From a checkpoint of a small image classifier.
Training: 5200 steps, batches of 128, held-out accuracy 98%.
Data: trained on rendered solids tumbling over patterned floors, 3.4 epochs.
Rows from block 5 of a small image classifier, named by matrix and row number. Each number is 128 + 32 x the weight over its row's rms, rounded and kept within 0 to 255. All counts start at 0. Numbers have three digits each.
After each channel's rows are labels from the 100 images, of 14976, where the channel reaches its highest value: "responds to" is what is common among them. Only what is clearly more common there than usual is listed. The data: rendered solids tumbling over patterned floors.
# c30: last pointwise conv (model.blocks.5.c3.0.weight, 144x144x1x1), inputs 0-143

c30.62:154128130115202116133137161162120141193138086118145158099124141133165142113109125138149114109080081163100165182142164163141135068056089195139119115159136152137166102123134110149106088133086174147156209075103119114137109124109133154100101159113203085156138093105122168162096138143157148116177125113156121113172112166129078098114206090157178177116112164129120164211134143145132123155135136162182103109115094093153175139087156142143047
responds to: light from behind the camera

c30.78:127132119139140120117131124126115117107143116111086151113149129089169122089053116111112154187128108183125111142114110113089148119135169072068109114165064098158147077189104055113112179115206117109130120178122128100123105116141152079098109094123079141173155121105144083138043053114171145090114114225126117129075152099141129128145083105080113139147116124092084189091152138175207109113128097154086152120138130147111153144142082123104152
responds to: light from the right

c30.91:075113147129108139145113141125121132135149184157150145133186159104091089114151102104156143130137087097130102079147154115129166081137137191176198182107120185081108137107103174181110121125128125122113081085097123108081118071150152115125144125104096198139128146155120087093144156106158138137032126162156146078135145161108166115074158110182192198170136146159124085177139112114203169151107156168122115118146132110100140185148134147115193
responds to: light from the right

c30.114:137143117130117113106082088107115100144158142103154148135123098107130137079086146115159109089120171155084111159184160064111178111151111081115121140086068130120151125107186142150143143176112160098088150153131162134085121167172070162166073111114074070117112141171143107109147137058095116136104122111137168133191080151109127123118082128154089164126123124068140194140149158128084187132132223068160185186168104125133148104154173137165134
responds to: light from behind the camera; count: three

c30.34:122100117108094148111129190166114154131179147173137121121144077200162082140183180128123100155118091149161082139122132139076106135125100126112144113158131079129141123157127130096102170077086195133079132131116101116155170175153109132102117092129144148140150171059156090073085090116109134190123117117118110119104106119158070120111108188111107100135120143124150143076142160179156189092071056131104143081182108150037114141184178121141133
responds to: light from the left

c30.133:135141172113125093064135141095119131133149126143151100185137150140149140108106097126080101135175144128109093090132148113077147072173155152125160156153163096130137172105152087076117115136078141170110137126058168083070194116143145081048099126089080173195146110111148099095153087152128163160149141089167161114078120153158088062141142180128172143098135211082156150151115098129090138136117166095100153101119180152093114159112143170151155
responds to: light from the left

c30.90:134133161122095099134119131130139130146097165156140097119123108130106190155134116091121085169175101171125127121069119109109122143160154083106147104086145091130111079147136076196143146194074137139102136175121119086097135078122131093114181110097149151141108130134073170104097128138209081141077150148121127141142111135150129180100119169135143124107107160097129121176098041100141228193141153148129081134149044172103060172169126149123139
responds to: light from the right

c30.141:117106143113097097126099122099149154149102129091113158144111136156129146150053105145111143116106139132116127156120100141107085149091162099115157093159123072153111117126112084108118158159053133116153134142141179102194098154132181125149124123119150109102120111152145119163105184105101178179113084063135131105099119156144174170183143097076174205112080135096060080096111144084225153168124165174066139124121082106120117135104152147154219
responds to: light from the right

c30.0:140136125129100116127113081119080132147143135144124111168122163097138136109140120067151167120100140166128103123074085134124114115130091166136130171136173153110109068119122100154130130100184208106144143161130118127099100100123126235090131163080108069156136107127174108109130139145193156232171133096171146066144152222162113134139115118096096143085169091147090103113143216151124140084135138155094147176144147100093131097102111145115084
responds to: light from behind the camera

c30.82:118082111100159087113115088081136092115136080142133096113158087175101100154147153117051105089118147095150106152204072135102167130095110118130094131104185171154126059182112127120118071123173136141084127106091173126115128152133140084091096094157091163132146161153101126120140085182183103111144112134081086176096106195096077165108097097137105106083115106156129153163155164135093099096138090092114143143123129220133150139143176110162186
responds to: light from the left

c30.98:132107149145115143171099110069171114114157116135073107127173115092178169171133157188127127136130117146095140114113175163122137124112141115101137165116049174116112179111123141177163057153149158122153182149121100157169121086135183170086109102169161134128179102175215097156116131134155145159090139163127202100110150149172164076192082100154159141125165123137130115096127060073148173121125106055112102123104176142096128093142119106136112
responds to: light from behind the scene

c30.55:141118099143111077134159107162140202145132129100159133156113149141185098155147150142155155161028107177128177110128125118152076143082107125158113146103149062147092129060146140140166096126122137118130158140105107234120104122163099160106136101106140173121137121104096114121128188130124123105165107127116175155149089129078137069110155163138201138151099141078173103099096108104139167157109198071177140144105154183170183114117177164108116
responds to: light from the left; count: one

c30.137:119124160109124166141152104106131144153094089065156103152092112117108170137131131125162116149161176137062108129116163091100146131221090099170119112208083101112135119096185101118098142157071141154096104109104134198107070142132071161110166165101109088118091126152121099142112102124180068129111178099091129101125134077096077114097132152081084155142109165112139067140113064129188104105133124155111122146147121145099147195162087113179173
responds to: light from the right

c30.31:165116136131148126089163075089163165149151087130154113162114197158119080145123147171169196168125084088159101085101118087132147097146080145116162158099109151129096196136115145109101151165086130104163132074162124104148152079153110094140120120143093154146116081113070107113179114170167194122119084143162145156084194151149187133119145115131180165145151119137106106174173183095084142119139155109210174128167166158122161135109139128096183
responds to: light from the left

c30.13:150171133133046161162126120104059151154107065125182146067128155132157091131065197156091137118112142109162142101136126109120096177152160100120125138218114154133143085139094099117076152146162124184136162138138177152087123175087136099148129118131124118078072128089122145129140117105134106116086188171125168162083098171148102176119141152158111079145112103164108088100144146090097152097206128157159158138117093158106125177125048148119133
responds to: light from the right

c30.48:169090146143162128087118095135122181100154166162127088094093136118109130115065150118131108134150184116120158091109141082186069155162131097117163103103141110072141092170112061114130117128102166109127124125102187093167113118106100109110144122184052152143129140067152139116154133070181131147088134106154180108138186070165147153130096079120133094163164172129162216189083146126122143149080144185114129115142115071172127063117128109129116
responds to: light from behind the scene

c30.73:130135126115088135133088171135129102116147134083095145129126083081097155112099161077144122151106098130125090127138196122107160120109113118137128130181126132163158081110187129149116161153057130117238110172115111107168148131132129090104109122097165061148140131125166123103083091206152115141161050124133104156098141102148134124110070133127192160173137115127202073104164157157078115117078126098167107172111223108163135138132110114146083
responds to: light from behind the camera

c30.109:121103132130132160132130120098144088122121138159169093141139180116142088113093184114142108129156165143135112130132163154147192149110133130107154110174144147125190085206172113130087074152136146118106110165110101117130115147105131134089106094157138159093083080135210171138092105133149121114138113129134072175101081185086109129104137166084077085121164099126120101198123084141182028083144129165072116127061173096100127052157126143100137
responds to: light from behind the scene

c30.106:131149107093088178143105119114111155201130120109133139097078136131106108150146137165095155119133117108091171123145124130136113166139120106107144132127123123149144084136155077108171139155151077193140132072166090100147166108073163120183152084146131131123110029140116181196102175149112066109132109072090167090113097211080082137170099105139159120129162128145130093157164079157129074108175102170169097134142107083129117209114177157139118
responds to: light from the right

c30.131:114136138124165064120164126144118151088127128156110128106064133130133081166101112169129134179155190090158132120149085152145114143159090139125100140101092130127104099133106121121167129102118158145214126123083096130120123160104141144132202065163137097124177086111121188125150111136094100128132140109137079142203101099144141125229168168145165143146144133151103131154134153125091117194151174101100129139239156100103134197107172097136063
responds to: light from the right; bumpy ball

c30.6:132159134119103124096114134121146121098092092125118125107141190155133109082151204135124168142144119143132096136138109130114119080113119101130125149063102144157123112109123096084131164146180107191212109116196150154094148091141167124160142110098151121194120156097161130087128137181142155125147130101194079193085074121121183102136153119167142121167126155198052124171108075100085160178141114096127133062162150050147135149185107119117141
responds to: light from the right

c30.97:138097164159151127070093106112123142142128101117106125168143159122130103151100122155158141119160167134110135082140143080143126107106086108123106163158126166107135118153105111135193088115147147141172104132120157146189210158090093123185105129152144134060134178221153114134074096135133096154121067119132145088139086142126140100154141169174085131175150104155091164166145129087179199102140105149093109111182057068084166196113154171085138
responds to: light from the right

c30.47:123127135127146130136113126121116139131131173118146120109170130133084102122134112133116095136091115179077149127127093142125147110096185117075126117099110128105112084134138124118070071179129103126114103082132103107151095184221115169052124146118159158132092141199126097109123155162156128107155191156099101216128123076102141227124177136171151142119095069099103085148079109103190074158144181124133124147088157149163163097178150138106078
responds to: light from behind the scene

c30.88:135111115157145116110128131123115107144132127141132136146138100096122126068126162131074123148115160113114145125097135112102105126175073154125113165129058128108107139099150170187147126157162098151198110114163061135140109098142101086119171118146199148086155068166136162107100138137084103176140129071107159088115127165096131144098158142124099175103079126128113127077104134201118124199040094052192153176087160181148134124079085118192136
responds to: light from behind the camera

c30.11:129139129100138173142157127107174097099139122125114088123099117170164121102139162136141123157109131128080113130164105060074121200155190116101117118130141091141102116122079095099095121166116152086097108104117086138095069167154202097156153157060111115252144079081103130092098122104142135127105188155153095179114159095169121156081157116146120173143119106118123109090181111139143124092183130109131157127175168095153103074154131095150066
responds to: light from the right

c30.30:065109139136075171119127124077135138110160149113120159109114139126150140146121138083143109130161106152125109082089157139185227154083133138137138166136136144111170047174172088142092089135200201119161115140103111145111160148088118156120107133112155111112152093110136099144180122167156128120145140142111122061137072112192131104096043101104123116153145055087148143105085113102115137154115135124165133181210135134141076152116160100199147
responds to: light from behind the camera

c30.80:124091127091138093121157100191137114159121133134094118172173190102055123120144068096113219142161175102124109173132174128090129133120116118148120105119105140135143093145111110091196153091095136146127165119064155155146109124121098107110092087188149159111141117132117079108108105166119133117130148148090141110114148146143226150091110093143138102077133122129092126110115099105137111126137119102135092083099065252091085123153087146200100
responds to: light from the left

c30.84:088157154127119069164106142124160149101147124151090117084036106111118136088168135182102056175092125102098114086084077091135108084098177101191134100170114149140112088114150134172129187118167185131142140118115075107128112135174092120083104151100111101104123160100156095103121122126135109138077146075101092154132105160150167131160110124181120126070126065105201143143082090072116163111088095096117132145144154103102128116065187148143130
responds to: light from behind the camera

c30.21:092109089093145162084122140137116105122164129122150140076108097095089100139121187074136089127100196130089130081084162128129124143118092070149151099099152118146126139178123161161127188099110090076132128158127147101144163120161149143201169142142130128085158118117093105156142126103119117136147090096176226101125135108168162065092125104110122090108144183121111164207112134113106135142130113108119175083152195146176133071120137063084052
responds to: light from behind the scene

c30.44:200090140112095129113129132168155178115079131100131110152121096106169087083127135176143107169135090148174135166092071133149123131146169163111138171074191129128163174109097135221124127122127123133109099104145119177072153046210108130161151110149144151074181109137100150129119117098109122145172131163115157071102110099117102126133166104119183092040107170120137133143078115104128119112151123079119138146106171172141121122160177115080073
responds to: light from the left

c30.56:129153142105122144137145102097121161085168133149115111091118166112159096124132181157088082136077165066147152097095142161131160146100130191085110117137137166170156125128162118084080174172111113076120174142107092139153126097114142093054172115066118106126135104113107173184111134079152156193167120116133103138157131154151070102185151119128173163133188145193123065135059083116095179164122062134118126144147135086139150155108164135193116
responds to: light from behind the camera; bumpy ball

c30.17:179134154126133138135152115162150085188082121079146126144155095161151085124125151160096098115133098165129107078138208151177144103144109122083065164168145099175154158181135149118100081092186210134154184121164127056147196144120122130120140120116108096074128101075100134122120164159086161131104171092141156079141101134150097128129085198124122107115150159086103126148109096151106091134085141160114083124160111088199106133121140153139060
responds to: light from behind the camera

c30.61:098125074110192123181083170124164109064111128129101126154083141181142117128137138163125143112122143135150113132172092140120123162172101189087117113116099163053105111128095152120106153120092213177133158106080164119111123175136139179124123125138158155157156149115167088190163121139100157091071221056146099149130083092102173147108158097123063104103165119128135142124144120103113094118094123164111108103091175091128133205175161112142137
responds to: light from the left

c30.111:117119101151145159071125177140101135113149130190127135139066164130160083168160155155064142110157133145171103145183108145156208118134082128111111077160143129116091155086125150148162088095145202091110150097155111116131124143131150193104169070122109097077145062102134070131137087156131138159136150112092100080131100148133217079113100066121107092133121087118059120171138093093119073163123111099089142154155099104147116100149101082144149
responds to: light from behind the camera

c30.16:197079113142147098116130166133143109110143076104173122135107114154103132117109119105121082066121150117148166114139175098128160159112108131130155145132181133110116156084091091104059130131115128126182084121171119097138127094123162071090067145093129139168072136127129139104198149112127131138060117206098145098134128128129124183163159065104161153088084109093107085155135153096213164171155129167082114150191115165155080150094108162073088
responds to: light from the right

c30.43:148135165120130130149119186132098139159116129152155129109111158124195109110128098127117094138061130119128131119147171171114146177090100151100127081115142179178121115176087148159137164069039181138111094143151133123117096113067058097176098208105115102124180194090112129141077129150174181158174135152104139117172091134081093190111133117103102137076135154111115136107133127140115092126164131126096178125144193178169132150137141107177065
responds to: light from behind the scene